Weights of a small image VQ-VAE: encoder activation gelu, batches of 128.
Rows from block 10 of the encoder, named by matrix and row number. Rows with one number belong to one neuron. Each number is 128 + 24 x the weight over the matrix's rms, rounded and kept within 0 to 255. All counts start at 0.
# fc1: MLP up (encoder.blocks.10.mlp.fc1.weight, 1280x320), inputs 0-159
# fc2: MLP down (encoder.blocks.10.mlp.fc2.weight, 320x1280, transposed), outputs 0-159
fc1.17 [114 119 147 145  89 145 149 122 129 136 131 143 119 172 113  92 124 137 145 110 145 121 125 124 134 141 110 128 131 161 159 106 135 143 144 108 159 115 127 124 123 118 121 145 115  93 122 104 121 110 139 137 131 158 125 102 125 125 140  83  96 138  92 139 126 117  96 135 134 109 117 145 116 113 103  82 147 124 139 139 121 112 130 124 133 143 104 110 105 114 106 133 149 154 108 114 139 120  92 140 119 146 131 115 113 103  99 156 102 145 147 133 120 114 114 154 149 124 123 153 136 134 112 137 127 157 160 119 104 110 125 160 142 116 113 136 138 122 111 163 139 137 125 113 142 131 160 155 122 141 156 155  91 146 158 139 123 142 132 123]
fc1.18 [109 125 125 133 134 136 144 124 118 130 126 129 116 130 124 138 145 150 131 147 130 132 116 127 128 115 100 108 127 142 122 133 115 137 136 126 108 111 133 140 137 134 125 128 130 152 128 114 126 135 117 109 124 105 122 115 139 126 127 128 159 111 123 132 120 139 135 129 133 147 124 146 133 115 160 125 140 153 125 119 132 115 116 121 106 129 149 110 152 119 112 120 128 107 154 132 146 141 110 145 118 122 116 105 137 123 144 137 136 149 105 124 102 139 139 109 139 141 114 121 142 120 123 118 136 113 103 122 116 129 128 134 123 125 148 116 148 130 128 135 138 125 116 116 153 137  97 140 113 115 142 122 126 141 112 156 135 113 128 169]
fc1.19 [129 123 130 123 128 130 132 134 144 124 102 104 114 124 131 115 130 136 133 120 121 131 122 124 117 125 147 115 128 136 136 117 143 136 132 118 134 131 121 139 119 144 126 107 124 126 122 123 143 127 128 139 139 126 131 109 115 131 122  99 125 123 117 131 128 120 146 120 134 123 127 136 116 108 115 116 127 129 123 121 142 134 142 137 124 141 116 109 126 109 140 116 121 136 121 132 123 133 125 153 140 137 113 138 127 124 129 158 147 135 121 127 146 119 126 126 135 136 141 146 132 132 118 156 140 121 141 120 128 126 146 127 143 112 129 124 119 119 123 119 130 136 137 101 120 142 149 113 114 134 137 123 125 130 149 130 146 132 122 130]
fc1.20 [116 131 125 115 144 138 127 129 127 100 100 109 116 116 154 155 140 126 125 119 120 111 124 106 120 149 100 111 126 106 129 115 130 129 136 148 132 100 127 144 152 152 114 123 119 137 100 120 130 104 107 137 112 145 156 137 151 153 140 125 140 129 103 143 128 182 154 128 119 119 120 135  98 101 137 147 128 125 109 150 139 134 134 152  97 142  93 134 115 103 129 109 148 127 118 126 122 144 147 139 121 104 122 164 137 142 145 116 133 134 124 120 158 134 123  98 141 122 128 134 136 150 127 107 124 150 119 114 128 128 145 115 109 161 139 122 145 135 119 123 166 116 167  97 133 153 111 142 111 140 114 111 113 128 156 132 121 132  95 178]
fc1.21 [150 150 145 255 196   7  70 165 177  87 113  23 144 255  99 155 209 115 129 131 145 106 185 142  82 137  85  90  50 212 123 135 227 106  99  61  99 125 158   3 189 159  91 136 176 191  75  69 188 255   0 105 131 143 119   8 135 170 221 106 207  99  72 154 157  38  74 104 252 156  82 238 182   0 175 144 130 229 105 188 149 176 124  91 117 227 231  39 173  45 195  35  52 151 188 142  82  60 147 168 183  93  12 115 141 181 255 207 226 140  75  48 146 228 162 157 143 117 120 163 172 123 117 109 149  19 145  96 204 107 168 255   0  43 137 113 115  60 160 166 129 242 162  44  36 127  91  80 165  20 164  81 181 173  92  86  83  51  90 255]
fc1.22 [ 88 116 121 138 118 172 134 125 147 141 120 116  92 142 129 101 121 150 122 132 147 130 101 132 142 125 107 120 121 155 138 110 119 141 160 101 129 109 132 147 136 126 140 127 103  96 109 127 140  85 119 138 115 148 118 126 137 143 116  81  93 142  58 161 108 111 147 118 163 116 122 116 119  91 135 108 155 144 132 153 117 140 148 147 126 130 113 145 116 136  94 125 138 143 110 121 121 116 107 143 108 145 111 113 117 120 102 127 113 174 137 127 107 134 110 116 150 150 101 157 141 153 113 150 143 143 156 135 119 143 153 185 151 115 100 145 153  97 139 176 143 147  95 142 130 136 126 144  88 168 148 143  81 121 153 139 112 146 144 138]
fc1.23 [126 145 135 154 126 109 126 154 100  76 121 118 163 126  99 142 139 137 110 150 126 124 136  99 123 101 118 180 149 194 169 121 128 134 111 117 154 119 143 102  90 145 186 118  98 133 105 124 107 167  80 102 110 157 125  76 129 150  96 133 181 183 172 142 141 134 121 121 111 145 159 197 206 148 151 144 167 123  68 138 114 119 123 102 153 143 131  95 125  88 103  80 139 123 137 126 147 193 128 153 150 169 106 177 148 171 145 107 114 204 120 131 110 152 156 127 139 118 130 118 104 106 132 140 153 146 147  87 122 128 119  94 113 173 126 111 113 172 145 133 171 133 218  57 144  90 103 146 115 136 132 124 170 135 166 135 154 132 126 172]
fc1.24 [161 157 128 255 157  69 110 176 165 110  76   0 134 197 134 141 196 101 123 120 187 148 139  77  79 182  95 135  75 211 138 176 208 126  49  74  94 107 157  85 129 143 128 128  87 175 105  94 126 242  20 102 101 167 147   0 157 158 157 126 160 151 118 139 139  95 121  87 181 129 140 200 229  33 177 154 157 185 105 221  90 147 142  96 109 235 180  63 115  95 156  32 114 138 163 122  86 192 142 219 186  96  25 198  89 129 210 133 171 131 134  95 162 190 191 165 158 119 108 217 159 157 110 112 162  51 198  86 167  87 165 193  57 107 200 123  54  98 151 166 171 201 182  91  85 149 109  91 149  82 141  70 167 167 139  85  73 109 103 234]
fc1.25 [101 129 153 143 123 128 133 133 135 131 115 100 133 122 135 116 149 123 129 116 103 148 149 128 155 129 134 124 125 115 141  95 151 133 165 101 132 119 138 149 171 136 103 146  98 110  90  68 143 103  79 153 118 126 117 100 149 144 145 101 131 126  69 131 139 143 138 122 116 124 124 117 116 125 116 121 143 127 138 147 130 130 117 150  74 131 126 131 128 133 124 118 119 168 159 112 117 133 106 157 106 120 118 133 107 149 167 124 117 134 117 111 168 133 129  99 143 115 120 176 134 145 128 115 128 112 120 134 136 108 187 143 149  96 135 135  93 130 125 161 143 135  97  74 111 148 155 147 121 104 111 136 132 135 120 131 128 154  98 141]
fc1.26 [130 126 127 114 129 119 134 107 115 134 133 118 114 135 141 125 129 131 126 116 111 140 116 123 122 127 122 134 132 150 131 132 139 146 140 128 131 104 127 114 130 132 123 128 130  94 114 120 133 115 130 139 138 124 137 123 133 133 126 130 124 147 110 128 134 128 128 133 119 133 117 118 131 137 124 126 118 135 118 120 123 115 134 126 139 139 105 127 124 145 144 118 123 119 107 131 124 126 136 135 116 131 138 134 108 113 141 124 128 127 123 131 132 123 120 129 151 136 112 131 138 120 124 134 118 123 140 109 126 124 115 112 124 134 129 128 114 113 112 132 114 115 121 139 115 129 133 127 143 134 140 130 130 140 129 148 117 148 125 133]
fc1.27 [129 127 122 129 145 136 124 138 139 137 124 117 134 118 125 110 148 127 134 131 126 135 133 139 133 130 130 131 129 117 127 134 137 133 115 127 123 130 131 111 141 127 121 126 138 113 126 119 120 134 122 114 134 147 139 117 127 112 109 105 126 130 123 126 117 121 123 125 127 131 131 113 137 130 126 140 138 113 113 117 127 132 127 121 119 122 132 140 126 119 122 111 139 137 129 113 121 103 149 138 135 125 129 134 149 124 123 151 133 131 118 121 128 120 135 145 127 132 149 129 141 131 134 134 123 120 163 133 122 131 118 143 116 126 129 139 130 127 137 106 126 139 111 137 127 126 125 127 142 119 145 135 123 139 137 123 138 122 119 130]
fc1.28 [ 98 146 150 156  41  99 107 182 105 163  88 124 151 164 108 121 139 126  98  69 100 144 133 136 139  77  93 172 160  90 141  42 144 133 185  88 163 126 152 149 132 123 142 123  91 100  79  64 139 138 142 209 127 154 119   0 121 126 144  74 188 170 132 173 163 178 166  87 137 132 125 126 119 136 153 102 149 109  68 142 163 129 147 128 176  83 129 197 105 138  78 117  89 126  76 121 173 172  81 140  93 245  73 113 132 139 136 153 114 179 119  99 133 113  98 106 172  95 162 143 143 113 104 225 219  99 159 175 100 122 124 101 154 130 106 124 135 121 133 202 123 190 213 119 161  98 205 165  84 155  73 137 174  93 133 116 133  93 121 142]
fc1.29 [128  95 175 149 127 115 148 121  90 105  63  71 126 147 136 180 107 108  89 124 102 137 128 121 105 168  83 121  98 206 120 131 165 152 127  86 112 148 111 161 167 207 105 145 120 105  62 160 156  64  92 109 125 211 125 122 129 101 168 102 153 153  95 171 145 143 129 128 133 115 103 160  97 138 203 135 142 140 119 189 229 163 125  97 123 144 143  85 168 105 124 116 101 167 144 136  73  97 115 124 161 124  53 102 132 176 147 183 117 133 134 116 142 145 110 149 133 132  91 133 155 112 120 115 122 109 124 103 148 143 158 108 184 149 113  95 121  85 139 181 172 167 120 114 139 159 134  84 126 130 131 129 109  96 154 169 126 134 197 151]
fc1.30 [137 100 148 149 119 136 147 104 135 135 126  99 122 113 140 123 112 129 144 165 120 129 127 111 123 116 100 120 102 101 102 179 130 132 146 117 119 132 151 134 129 150 165 124 129 152 104 162 118 107 133 112  97  39 187 140 153 121 145 106 112 140 120 152 101 102 113 123 123 121 148 142 133  74 135 149 156 165 173 175  95 123 135  87 111 137 125 140 140 100 112 131 201 163 109 127 133 135 115 127 160 152 107 171 137 104 124 100  92 133  92 192 129 133 132 108 148 109 150  95 110 128 169 141 168 160  99 111 157 160 128 158 125 162 140 154 146 169 103 146 167 143 161 140 116 120 123  96 103 135  98  80 123 136 134 144 158 141 146 114]
fc1.31 [ 87 154 150 164  98  97  84 175 166 145  67 138 114 157 103  64 104 144 136 105 110 133 145 150 119 109  95 144 158 184 138  85 144 106 147  77 173 103 153 131 102 144 155 137 102 106 124 120 132 136  85 146 120 187 109  57 125 118 165  94 151 161  99 191 150 220 139 121 141 171 125 157 134  72 114  31 151 112 161 188 163 104 172 153 155 149 104  91 101 106 131 115 136 115 102  97 156 114 118 123 107 183  76  84 112 187 144 142 102 157 148 155 112 138  49 146 199 152 150 139 149 123 130 161 152  95 161 168  77 119  88 140 144 114 118 158 195  86 111 173 143 177 169 145 120 123 202 165  31 184 116 131 139 129 193 159 141 130 172 228]
fc1.32 [ 64 124 148 196 125  89 135 137  84  68 104  89 174 102 101  74 110 187 114 126 184 146 114  95  74 119  75 180 116 150 151 183 161 160 200  87 154 114 125 169 167 225 122 151  75 128 113 159 128  38 108 122  71 161 152  96 126 114 147 109  95 166  28 135 120  49 117 152 167 138 150 193 129  21 192 103 165 196 137 222 168  74 124 133  60 118 106  88 139  47  87 145 137 157 120  85 114 173  82 204 140 154 118 140 105 122 142 132 136 219 105 106  94 126 160 165 163 150  83 148 158 163 131 111 157 133 164 137 137 113  78 199 138 170 109  99 144 116  91 153 232 120 141 132 141 118 110 177 150 109 132 116  61  81 158 188 110 137  84 213]
fc1.33 [110  94 138 132 133 127 118 122 161 110 109 128 113 118 132 114 118 116 152 145 142  95 110 149 105 112  99 144 112 124 127 102 124 135 133 104 139 138 139 112 134 138 130 150  99 123 140 139 141 149 132 115 124 120 142  85 129 117 143  98 150 153 116 162 111 173 129 122 125 126 114 139 134 145 104 131 168 137 151 143 157 113 165 126 127 132  93 150 122 158 114 136 158  99 135  63 145 143  98 140 106 149 109 134 134 111 112 169 109 123 148 139 112 144 126 130 155 147 118 114 131 147 144 167 172 125 138 147 130 153 131 122 144 161 100 114 100 141 130 122 187 136 145 146 146 122 117 155 109 123 156 133 141 123 112 129 115 128 159 119]
fc1.34 [122 133 148 157 151 158 142 113 102 146 109 119 106 115 120 143 120 176 137 149 140 151 116 143  97 113  95  75 113  87 151 102 146 152 161 100 150 142 125 155 131 161 159 142 135  99 104 123 136 100 119  91  95 139 122 132 151 167 145 139  70 144  83 147 128 155 135 110 141 111  89 117 115 116 123 121 158 151 122 153 134 135 123 145  97 107 172 116 125  90 105 139 124 164 169 126 116  90 114 145 102 141 100 121 118 151 162 155  86 127 121 118 153 140  83 119 137 132 104 123 138 138 155 111 145 151 144 109 141 142 128 113 124 123 130 158 105 169 112 120 149 138 101 135 124 134 134 109  99 126 176 101 114 114 128 151 150 143 131 104]
fc1.35 [118 121 134 114 119 136 142 129 142 134 122 129 123 132 128 126 134 110 129 122 131 137  96 126 135 128 106  81 116 130 166 101 131 142 154 129 141 147 107 130 128 129 104 140 148 112 109  98 156 167 118 117 128 148 134 103 121 135 140 126 121 114  96 148 119 125 127 134 142 116 135 133 145 128 133 122 115 119 117 113 130 139 108 142 137 111 119 137 121 149 120 129 124 145 172 137 155 127 110 133 122 130 121 119 114 120 141 125 151 115 117 129 127 122 124 118 131 135 117 123 121 126  97 148 134 138 132 132 146 139 149 119 107 112  92 121 121 148 130 120 134 140 135 104 151 124 120 121 153  99 115 129 176 119  96 122 134 143 145 120]
fc1.36 [139 161 130 125 120 131 130 135  95 166  51  48 112 101 128 135 142 120  94 133 120 194 150 140 100 106  63 116 105 166 114 212 136 138 112  42  82  84 174 162  87 145 122 138 164 145  64  72 146  99 146  69 146 167 182  91 215 120 153  94 137 126  87 203  74 157 180  89 140 108 155 140 107   0 141 135 162  85 134 152 111 175 151  86 102 182 122 116 121 152 199 121 195 132 213 133 172 177  82 140 133 148  32 135 134 113 181 137 102 196  70 182 129 120 151  76 154  84 145 182 151 113 129  92 110 102 113  89 106 131  73  85 116 110  81 110 155 189 112 165 139 161 104 138 198 111 143  97  34 186 133 127 137 121 150  55 106 146 181 255]
fc1.37 [ 91  98 128 166  76 108  91 170 117 149  63 187 177  57 117  86 147 131  66 193  98 151 107 126  94 154  78 125  83 129 170  94 174 124 160 143 255 148 144 166 178 182  97 150 119 145 138  61 166  96 112 140 149 106 234 132 107 126 126 118 140 124 174 170  97 139 110  78 174 112 136  86  94   0 185  60 160 173  97 196 138 120 119 138  52 117  70 176 123 202 153 126  84 119 106 140 130 139 114 173 137 124  99 104 135 157 172 133  70 140 118 216 121  48 145 104 131 120  87 143 128 169 128 159 128  99  72 184 194  89  69 132 141 156  50 156 146 132 140 182 210  59 134 159  77 118 142 121 120 171 122 138 116  59 126  90 152 175 154 139]
fc1.38 [140 130 136 117 102 144 122 124 113  92 117 127 112 128 115 146 126 141 119 101 125 140 148 149  70 102 113  92 130 145 106 204 130 145 130 130 113 145 137 139 119 125 133 149 122  92  94 112 137  96 131 107 110  96 127 143 143 132 142 133 150 145 120 126 115 128 141 106 141 128 132 137 132 129 138 131 119 136  87 122 145 137 161 131 129 137 140 110 152  70 123  88  93 139 128 145 120 102 122 132 110 113 104 113 114 127 139 138 115 143  92 142 132 147 119  75 137 154 100 128 159  98 150 131 136 109  98  99 136 131 114  93 120 148 105 133 136 109 148 127 110 130 114 166 133 128 139 120  94 142 142 134 107 125 133 107 114 139 152 129]
fc2.17 [117 156 109 123 144 133 123 132 124 136 138 112 142 106 130 135 143 144 126 141 118 126 134 157 104 100 125 112 115 105 131 135 117 139 149 135 103 119 126 131 138 140 120 141 135 124 141 116 125 125 128 117 136 117 157 146 140 135 138 134 131 124 136 122 118 124 125 130 129 131 133 132 133 112 160 152 128 138 107 116 149 126 114 130 128 121 125 137 146 131 128 126 122 134 134 135 124 106 135 136 157 122 131 124 145 122 130 114 140 128  92 120 125 122 129 123 130 133 134 111 107 150 163 107 123 112 113 130 134 121 111 138 109 121 126 115 136 136 130 127 125 140 128 122 115 131 106 141 129 115 151 147 153 115 125 121 116 112 116 147]
fc2.18 [131 147 134 113 129 115 124 144 141 124 142 123 135 132 121 158 111 141 127 151 130 119 129 113 130  92 136 153 124 117 135 134 113 128 119 126 145 124 122 121 122 123 131 121 106 118 125 157 124 135 128 133 133 131 119 138 119 133 124 115 134 128 107 130 143 135 132 129 120 115 130 126 112 125 109 126 130 121 135 139 137 130 128 132 130 128 144 130 125 137 125 134 136 115 124 129 132 129 142 127 119 140 127 132 122 137 140 132 115 111 143 129 130 121 132 123 131 117 127 139 149 132 125 120 132 130 137 135 136 149 154 139 116 130 130 121 125 106 142 126 126 111 129 131 112 124 136 134 130 133 102 120 121 127 133 123 140 130 130 121]
fc2.19 [118 132 126 133 128 126 122 120 126 127 134 129 132 135 124 131 131 119 125 127 123 125 127 142 126 127 134 133 127 125 122 131 122 124 131 135 139 137 122 134 123 113 128 129 138 127 135 136 125 137 133 128 129 136 116 139 129 123 132 134 138 121 143 131 130 130 126 127 125 118 132 129 132 137 123 129 118 117 118 128 126 132 125 129 129 134 136 137 136 138 121 132 114 126 134 128 128 125 131 115 130 135 136 126 131 136 128 124 121 120 130 128 128 138 129 126 117 126 119 111 115 108 139 132 121 129 113 128 133 134 139 123 127 126 135 137 135 135 127 128 127 132 132 132 122 121 130 114 127 127 121 129 138 142 127 135 125 118 119 127]
fc2.20 [150 137 137 124 126 123 125 119 129 125 153 129 108 139 141 131 102 135 142 108 125 138 128 135 163 141 130 115 142 147 133 111 152 117 105 115 127 134 132 126 120  98 129 121 146 137 141 144 127 135 154 133 148 108 112 119 136 121 120 131 144 119 148 119 138 145 133 129 110 140 138 118 150 151 109 132 115 124 126 123 106 129 127 126 138 134 131 125 111 144  68 122 137 128 145 113 136 143 140 110 106 132 139 115 151 146 130 108 133 130 138 117 120 145 115 131 107 131 149 120 102 115 136 135 111 121 118 134 126 117 114 138 135 131 114 131 123 124 134 136 124 131  99 151 174 129 134 120 138 135 113 147 133 143 124 115 114 129 136 124]
fc2.21 [ 67 255  82  60 172 136 154  56  78 130 188 110 149 106 116 255 128 142 153 255 116  96  83 172 149   0 160   0 227 143 107   0 107 181 160 154  94  88 134  52 107 143 117 157  58 123 137 122  84 255 181  61  85 124  86  86  57 106 124 150 172 194 170 116 130  82 111 127  70 137 131 157 184 252 115 255 134  83 101  35 136 137   1 129 148  34 255  84 145 116  61 132   0 103 147 152 135 127 120 108  50 116 156 152 176 126  30  64 127 154 102  32  90 156 113 110 132 218 125  30  46  79 226  49 154  87   0 122  64 133 136   0 140 196 135   0 113 255 158  74 135 194 111  77 217  68   0 190 171  77 127 206 255 138  56 189 179  53 114  91]
fc2.22 [106 143 104 127 146 124 110 151 137 151 125 101 155  67 146  99 150 121 122 116 115 139 150 104 112 134 121 128  84  85 135 120 112 121 142 113 118  90 153 112 142 141  96 127  98 109 150 133 143 118  98 162 147 130 141 162 125 113 141 129 132 126 116 125 133 136 116 149 127 106 172 131  97 106 175 139 139 146 151 144 163 125 123 127 113 123 128 121 135 113 148 142 115 163 145 127 120 122 140 141 148 126 121 133 139 122 127 116 152 113 117 112 111 109 154 119 120 141 139 152 144 150 119 130 110 107 119 153 170 132 137 158  79 148 121 125 121  96 156 113 126 127 128 139  99 148 105 145 136 108 140 139 118 116 139 126  96 118 106 201]
fc2.23 [123 149 144 129 132 130 127  95 147 141 126 121  83 115 153 193  93 134 123 186 136 125 122 141  85 107 130 126 118  78 139 107 134 123 134 122 121 118 139 173 141 140 138 141 161 117 128 125 133 127 128 106 104 121 153 144 153 129 146 151 129 125 116 124 115 175 122 146 129 110  82 126 125 126  99 156 126 143 138 163 137 143 107 132 118 145 150 155 136 147  86 131 180 112 137  94 122  95 131 137 116 137 111 125 138 117 132 106  93 114 126 144 134 146 142 126 119 128  98  95 144 138 206 108 118 115 104 113 153 139 129  91 131 131 110 135 140 116 119 137 129 122 114 168 118 139 100 116 117 145 128  98  94 134 131 124  95 124 135 110]
fc2.24 [ 40 254  75 109 139 132 142  70  67 113 165 101 147 121 103 229 127 149 164 255 113  95  93 166 161   0 116  17 255 152 103  12 134 165 160 163 108  97 134  86 134 145  98 150  57 119 126 125 113 255 172  75 101 122  81  79  84 144 129 128 232 181 161 128 154 131 126 102  80 147 119 174 181 251 101 253 146  90  77  47 128 144  40 158 156   7 228  68 133 107  88 123  17  91 165 129 153 113 107 104  56 123 124 127 178 165  71  96 148 153  90  30  40 128  71 121 156 234 129  25  57  81 233  71 154 114  20 103  44 118 108   0 176 185 130   6 146 255 157 111 134 207 146  85 198  81  21 198 151  68 102 217 255 144  79 203 160  50 113 106]
fc2.25 [131 144 136 140 134 129 122 145 118 129 151 147 128 117 116 125 132 139 130  68 121 125 158 154 150 152 146 137 136 160 130 134 137 121 107 114 124 108 129 130 114 100 110 127 145 131 130 120 113 144 139 139 160 117 131 128 122 104  96 120 119 119 167 135 118 123 135 133  89 149 176 103 139 122 113 126 105  88 120 107 120 131 136 127 156 143 115 127 120 139 158 131 140 111 140 146 150 130 135  91 118 129 150 127 132 123 110 111 161 122 134 126 120 138 133 149 132 136 156 140 115  88  99 115 110 110 117 141 120 104  78 131  97 118 129 109 148 143 127 111 124 136 120 133 143 107 140 130 125 145 133 140 126 151 112 138 115 147 143 184]
fc2.26 [134 133 131 123 123 139 126 135 124 130 127 138 145 124 117 119 121 126 128 131 136 138 133 138 128 134 127 102 125 125 125 122 124 131 134 130 131 130 131 129 120 132 141 127 128 124 126 125 133 111 119 120 121 126 122 136 131 118 120 142 135 124 128 125 127 126 128 128 136 116 132 133 133 129 127 126 126 130 126 133 129 116 129 131 123 119 136 137 130 127 129 125 132 124 133 128 128 123 131 133 122 132 126 124 129 134 129 144 130 130 134 131 124 127 129 135 121 134 147 129 131 133 146 125 122 127 132 137 128 135 122 121 126 134 134 143 130 126 129 112 132 138 140 121 134 124 122 119 135 118 134 126 119 118 128 132 130 122 142 125]
fc2.27 [117 130 141 137 138 131 126 133 124 125 120 129 130 132 127 139 120 129 148 149 138 117 141 141 121 111 109 144 114 116 135 135 142 135 114 140 135 123 128 129 101 130 145 126 144 127 115 122 124 115 129 139 127 138 136 133 127 128 125 126 122 121 123 132 135 139 135 144 119 123 119 122 135 126 109 140 136 135 135 127 132 126 120 131 131 134 134 116 131 144 124 119 138 104 115 122 127 131 132 130 127 136 132 144 130 136 132 114 118 119 133 143 129 128 118 131 131 117 129 129 123 127 127 128 129 147 129 129 123 129 132 125 144 139 118 131 118 124 122 139 120 131 130 126 127 127 132 128 131 133 105 134 126 131 133 125 126 124 124 137]
fc2.28 [ 93 138 177 134 109 118 177 105 156 129 103 115 103 136 126 120 111 216  74 204 120 160 127 141   0 113 145 121  79 155 154 128 175 139 113 122 122 111  98 129 132 136 156 175 141  99 128 144 103 139 127  62 115 124 142 120 131  96 170 112 112 143  60  71 101 117  84 108 167 113  83 133 108  64 144 155 136 134 178 132 147 131 140  64 142 103 113 111 164 137  92 105 178 205 173 120 103  89 120 125 182 141 121  98  98 121 161 131 105 159 103 118 114 121 127 159 162 149  31 148 216 140 180 123 134  67 149 133 155 157  87 153  75 124 141 147 116 124 149 144 159 139 127 181 132 149 148 117 110 164 161  87 105 135 139 127 125 159 157 135]
fc2.29 [142  60 115 106 137 127 107 129 126 118 156 131 130 125 155  87 126 122 123  27 134 122 184 116 131 238 156 155  91 120 132 177 109  81 142 119 139 122 133 132 111 100 125 121 148 147 167 141 138  87 127 156 155 110 139 166 145 113 107 155 104  89 148 114 129 120 131 140 140 101 167  86 124  62 152  96  90 162 155 131 103 111 172 126 132 154  60 145 118 126 163 132 135 158 115 133 123 134 179  91 132 112 140 147 135 119 105 121 130 108 121 171 129 119 152 127  86 116 145 162 141 139 100 155  88 155 145 144 161 112 103 210 111  87 128 195 145  89 123 128 121  76 124 150  73 149 159 118 132 126 136 100  45 125 147 112 107 151 127 160]
fc2.30 [106  72 121 135 130 114 139 116 156 144 128 119  82 165 149 103 180 120 109 139 140 161  92  84  55 126 118 118  79 112 159 111 214 142 129  84 126 128 135 113 149 161 114 154 124 101 135 131 135 135 164 122 100 109 145 147 139 136 153 145 123 128  54 134 126 155 148 125 149 103 129 152  91 124 122 119 139 152 189 143 125 122 158 133 108 117 136  85 108  94  39 121 192 193 151 110 107 107 126 130  79 149 108 121 114 100 190 161 134 106 123  57 101  68 124 142 146 167 125 201 203 184 147 144 131 144 158 124 130 137 143 142  83 193 105 172 110  83 136 137 155 140 145 151 174 163 133 145 126 103 144 114  72 139 116 145 116 130 114 119]
fc2.31 [ 90 119 153 137 133 103 148 100 176 154 143 115 133 140 119  80  79 177 142 179 111 125 102 165  28 102 175 126  63 163 162 111 181 121 111 151 117  78  90 141 135 133 155 155 159 102 132 172 181 192 143  50 128 109 168 141 104  93 181 114 110 125  46  39  87  66  53 155 162 112  32 144 114  82 123 150 120 199 208 122 158 157 154  99 132 118  77 148 171 135  56 153 180 213 185  91  75  50 128 100 145 177 153  96 133  93 130 136 135 113 139  69  85 153 103 170 120 190  52 118 202 167 177 126 106  63 170 158 139 149 107 149  80 103 105 139 105 120 140 111 151 152 107 213  90 143 142 121 139 170 192  67  86 128 102 151 160 141 100 101]
fc2.32 [ 84 128 124 122 172 128 175 113 149 134 133 125  84 120 144 144 154 186  82 171 142 166 113 109  10 156 134 118  74 104 146 206 187 183 109 114  93  51 113 159 128 187 110 162 136 110 165 129 103 120 142  99  78 102 170 137 115  70 149 128  83 124  49 113 125  59  88 172 136  92 171 134  48 121 138 182 183 141 229 150 147 182 138  90 113 165 160 142 187  84  71 112 255 232 122  91  72 132 136 118  99 157 118 140 128  56 133 123 207 134 122  88 117 115 203 131 159 178  99 171 232 169 127 108 160  84 134  76 170 165 123 108  52 197 150 121  96 105 203  41 159 126 150 160 164 160  84 142 125 109 196  58  66 160 105 130  91 131 120 138]
fc2.33 [ 93 146 146 138 118 125 128 122 148 116 136 116 129 117 124 101 110 123 129 128 114 113 139 137  95 104 121 133  91 140 117 122 129 128 134 132 127 105 123 147 119 125 143 125 129 119 143 135 133 147 127 116 127 130 121 129 122 107 133 114 120 148 136 100 133 119 110 136 146 132  82 141 146 123 111 127 120 137 137 114 145 135 121 139 159 126 103 110 121 106 107 122 113 135 130 125 141 100 117 129 171 139 162 120 132 131  93 107 124 124 135 116 124 140 124 131 133 134 129 125 145 118 152 126 123 110 119 156 118 119 120 160 138 105 131 140 135 132 112 129 130 138 137 140 120 127 128 133 126 144 166 126 112 148 137 134 130 128 129 137]
fc2.34 [112 160 131 143 110 140 129 131 117 133 134 142 140 140 121  61 107 117 147 127 114  90 145 116 174 101 108 176 157 140 128 101  95 130 146 134 169 138 140  83  81 139 164 127 101 119 137 126 107 155 110 119 126 145  26 106 108 142 116 100 139 180 157 149 147 113 113 107 158 143  82 120 189 107 126 110 146 162 104 124 147 102 138 131 150 126 122 122 107 102 148 153  80  89 123 127 161 129 103 137 148 153 139 154 141 149 116 126  91 145 133 118 117 146 117 130 156 112 139 106 123 129 138 139 157 151 151 167 117 105 136 201 117 128 133 135 138 120 102 172 137 157 182 123 101 122 136 142 137 140 151 127 123 101 144 139 125 109 114 139]
fc2.35 [114 147 115 119 113 129 119 144 107 130 151 121 133 124  98 126 128 116 136 115 124 119 150 141 155  92 141 153 140 128 109 142  88 136 151 129 149 161 104 136  98 107 143 132 131 131 131 126 124 141 145 135 135 128 127 127 117 123 113 122 139 125 155 115 137 135 134 136 122 153 137 137 162 138 125 135 105 116 117 103 114 132 117 113 148 128 127 168 126 150 153 118  96 119 115 131 137 148 107 122 137 136 152 114 138 133 116 117 121 144 110 156 125 134 131 125 130 134 140 111  96 102 130 132 114 133  97 129 124 120  97 127 131 107 126  99 151 140 137 115 109 129 125 134 129 106 146 132 121 147 144 137 143 114 137 112 125 127 138 126]
fc2.36 [130 105 125 144 161 111 122 201 114 180 129 108 156 168  86 158 201 109 149   8 137 214 119 132 168 168 134 140 137 126 110 109 177 120 158  89 117 149 114 140 166 125  60 120 114 102  86  85 163 128 138 223 147 148 205 126 101 189 107  78 114  67  78 152 130 106 149 144  82 164 237 118  91 130 168 136  69  62 134  69 130 122 115 134  96 111 134 118 125 142 130 150 155 134 147 167 123 143 127 105 124 118  87 107 122  80 173 122 203 104  94  66 120  44 145 110  88 143 165 194  86  97   0 161 102  91 140 124 109 105 171 136  90 124 129  61  68  91 164 106  72 127  71  76 121 116 171 139 157  74  87 153 235 119  65 134 101 105 121 158]
fc2.37 [138 150 116 129 122  53 136 189  52 149 143 147 170 171  70 206 219 118 158  70 118 185  83 173 200 140 119  32 249 199  62  90 126 145 139 134  82 201 120  98 169  71  40 139 148 159  58  76 131 152 103 230 161 172 155  73 121 234 101 107 166 133 179 153 153 133 174 155  44 220 226 110  98 192 118 166 121  29  34  24 106 140  75 127 127 127 206 140 122 123 194  90  39  78 145 157 114 184 114 106 113 116 130  76 176 210 173  85 200 144  76  81 141  90 118  66 141 106 141 142  30  32  56 130 141 105  94  69  47  65 137  61 113  94 146  43 152 165 130 112  75 117  99  36 148  60 160 124 153  58  45 206 255 154  41 141 154  72 126 147]
fc2.38 [114 130 115 147 126 110 127 154 113 129 122 131 176 161 112 124 127 118 156 114 127 102 115 134 148 122 126 172 130 117 145 114 121 104 148 116 134 107 111 121 124 135 103 123 139 123 157 138 125 159 120 149 130 130 115 110 110 153 126 101 116 112 116 111 134  92 105 133 137 141 122  91 120 101 158 132 133 129 142 107 125 117 123 134 124 116 137 134 126 128 182 157 120 132 126 129 131 126 127 126 122 155 134 133 147 141  98 139 153 118 127 118 126 105 121 123 123 126 142 143 117 114  88 144 143  96 143 153 122 125 161 125 148  88 130 111 135 133 143 118 129 137 143  63 109 115 134 128 124 134 101 126 157 105 104 138 137 142 110 142]